python train.py --arch="swin" --model="model that predicts nearness at each pixel" --dataset="rendered scenes of toy objects such as cars, trees, mugs and chairs" --train_examples=97500 --image_size=64 --grayscale=true --crop_scale_min=1 --horizontal_flip=false --color_jitter=0.1 --output_stride=8 --norm="layernorm" --norm_position="pre" --activation="swiglu" --mlp_ratio=3 --head_dim=16 --fused_qkv=false --bias="all" --qk_norm=false --parallel_block=false --inner_norm=false --patch_size=[4, 4] --conv_stem=true --depths=[8, 8] --widths=[64, 128] --loss="l1" --targets="nearness" --init="trunc_normal_002" --residual_init="none" --optimizer="cautious_adamw" --lr=0.0018 --beta1=0.8 --beta2=0.95 --eps=1e-08 --l1_shrink=0.01 --steps=7400 --batch_size=256 --epochs=19.4 --lr_schedule="cosine" --final_lr_fraction=0.01 --warmup_steps=140 --weight_decay=0.0
Rows from block 4 of a small model that predicts nearness at each pixel, named by matrix and row number. Rows with one number belong to one neuron. Each number is 128 + 32 x the weight over its row's rms, rounded and kept within 0 to 255. All counts start at 0. Numbers have three digits each.
After each neuron's rows are labels from the 100 images, of 14848, where the neuron reaches its largest size: "responds to" is what is common among them. Only what is clearly more common there than usual is listed. The data: rendered scenes of toy objects such as cars, trees, mugs and chairs.
# gate: MLP gate (model.blocks.4.mlp.gate.weight, 192x64), inputs 0-63
# fc1: MLP up (model.blocks.4.mlp.fc1.weight, 192x64), inputs 0-63
# fc2: MLP down (model.blocks.4.mlp.fc2.weight, 64x192, transposed), outputs 0-63

gate.111:128076086136128080126132127129129132128137122128128078147129144128130137151127126134135128129128074127128128162135126128062161226143014185137101180111128058144119116151091160127127180111119068
fc1.111:097137154126102160130127129128128146204117168141123135113112128136130043029135124120100121127128124061136094127129122177128086120121245125129144094141129164131127160114142100110122120205130149
fc2.111:140088126131125128144128136128101119181116151120166124135132128126127121137128098133144122067128095129154128138106129128127129087129124198031126202127105069128039129128128156154126234125183094
responds to: umbrella

gate.186:118149130128126128126127135106133139128170125126128132128112127128131168081118128130118145152128205148122132128086147093152129112128132017112129128135159135061118128105163000128131042117130179
fc1.186:131084124166131131146136091129103103130106150131117103124126248129124131148151144168132104110129077145180128135127126141062146128191139135125133124101123103136128181209131141055129131127140039
fc2.186:128130138000126129204120085126105205128127154120119129128096126170151128129107135137151133183070127133139128122082180101128127061076132128143153125178129131095164134128127130114131110139190143
responds to: white object; its colour: white

gate.57:103194129161100102109116121128206117102100166131119172134129105110105124192168112195129147131128062125135128214116126130142042121126141096128135118134101133115152115198133089159098083160142142
fc1.57:124166128126128094154118128128163127105086208135129134125138124150173128112117106116130128108084083107131130112110151090144076104127129109066162134178134130079118129128135131255129114133137136
fc2.57:094130123255117112091144128127122121117163163144116128122203128097127126095131122122127122115169135055118103142128115116146128096128062117141129151140132129136125152121128126137167085092127128
responds to: count: three

gate.45:070128150126130064141079146128128142129128166130130175164134122127124128129149099113106127131130174104087124031192083133137134033126120098100129191145141154130093201127139152115131115189141142
fc1.45:170128130189118153143137128128130128121202110102128094114122127084120137128122175138209128124126134135135158145012132132098132155070141128158124047095108145065122112097157132160181139102117134
fc2.45:086118092147143120128160123141136111128108137138099130114101080127106102128131142162031094165119195207148128185099176138138125132128109108147133194128079130178131163109135127132060170075164093
responds to: mug; largest object: mug

gate.35:183128138062106153163082128100076140133088119126101096133107110128188089129076145125129131210145115124128121146129103159125128109128128223107125142131089109104129092140136168096121130227127172
fc1.35:112127111111109139054130132145125072137107190122151053131126130123129130128128133129116111107216106187137121214059177150092129129131170097156143123062129157128122148139179086135119119131164116
fc2.35:131118186110148156126128131131113148105054132170189076145126111148094185163072144143117140172134235131129131048133214134126114114127127125109119111136117097107131124109110155077114143105127127
responds to: hammer

gate.23:084127102113111105117144144127128084132123139145116145141139149065109208088130134128167132125130094148136179121130255139154098133143130079138147138144127118116087118113102056135142121115159179
fc1.23:113119139128129010050153121127151103124160129164129147158099139084095125093140069108095122126169146139188171105094133152121103125123134117128162126127111099084141135124158148110153099141145230
fc2.23:131128113255095134162150104149119161084130126077153114159153135124150091191131132129109145156154070133136215135101115106161128118127153130166136158157147126115108119082161112128130124115154098
responds to: count: three

gate.123:039071131127142127055214130128148134129131185163156128113182122111061103095126102137090131139172117128122107138149131119150128061120143086116103142112160128133135173120128120128135128222143135
fc1.123:129130145147117142199110103123151000114127085097088130103109162126127128127172171153132131139133118130161136134134096208123127141128128139136129000132125128128129136137127123094101134123117128
fc2.123:058132093137074083130132129155149113126066225143103091128124123214128128108130128172088053129129132128153118127128133203143127129121142122130125098123126172167132167166073126081116151141113124
responds to: house

gate.106:096131161121119184131055158129169167115127180098093144132145079137162117199142132194144127055048128134129123128177129028131121112127110141078127144152129124143113120128125151128142126133128081
fc1.106:072146126082125134109127125129128105142136255140131127127155124130176127172162129138087127046127105120102060159135173114119091142140099093072174145172113136172122122129108132128129126131105128
fc2.106:118125221137134132063127148098128138128172195126124092157190186143122152128037127123128111115128125065120124113184128135133064139133082157117140128073124128128130130162090105142172102133119168
responds to: light from the left; teapot

gate.95:050037129125138141097224121089128128157140113166151047146128141086112128129122128127132150142144142129112128106160095078126134135162189107130132152090174131126066093141128153118108129127128062
fc1.95:145128127132047118107075130137198125128131142132126136129098101129146128191181168122103128061155050188128117127118148123129128138128082128164108098175066126127127135163133126026136100122135123
fc2.95:043128053128127128126132151129118128169086129144136073139105138127170032085157127128063131139133138032124125131134106169124140128152160127128120150129159133139059126129109153133114127130129054
responds to: light from behind the camera; white object; its colour: white; its colour: pink

gate.58:127130116098143109109129212140199072129140115088179129130123128178161129115135106012147128120127109113111137120125113122141129197125110088185177129096161126104135121131132116200085118139099104
fc1.58:061124128118120076140132121127140128129125171128073163100146105116120108080145084202145128117169158083166082140127130122051172177126131108115119127155153186139128217118115123119205121100130121
fc2.58:207117130129134128109130194118132128144129102129189127137084129148128121133150128000129128128128127149130133101129129136131128129135101132154098118130124142106128087153128125129127128140078110
responds to: mushroom

gate.141:132099130128174129164118183126110101128180082128116151143076131145131121061126150153131127156135095129099135128135193158053153141084132108133132142043089189081135151102120146153197131144072150
fc1.141:154118143127128106138226126152122152128129163154141128113151122161184147083152126143074117155155120129068131124086157125153125009126079038112128132119116126081147139151121119094131112138093141
fc2.141:122091129144148146058139102128090129128116137126133060107106095124115215126128129128073131174143151090127147127127237091132102180142140129115128124125134112183149120152154139142046173081120120
responds to: barrel

gate.172:112186130045168094120104128128131179124175111130118136128120128130127187054131128104197133140125166141118139071120059125127123076130096127112127201125164173090140162079132118178123130114114160
fc1.172:128142151137115131187127129147135106128068132115100124127167107132176126186124130128141092104128062159128121116105198126075112200128074152142123075129115215100140136124140182086180181146097123
fc2.172:114127124092115131145151132196121155151199134128128102135057124137155123107155143106056103128116218161122170152116095119151152128096074105078187123131145142130129135156043137113127111181125100
responds to: white object; its colour: white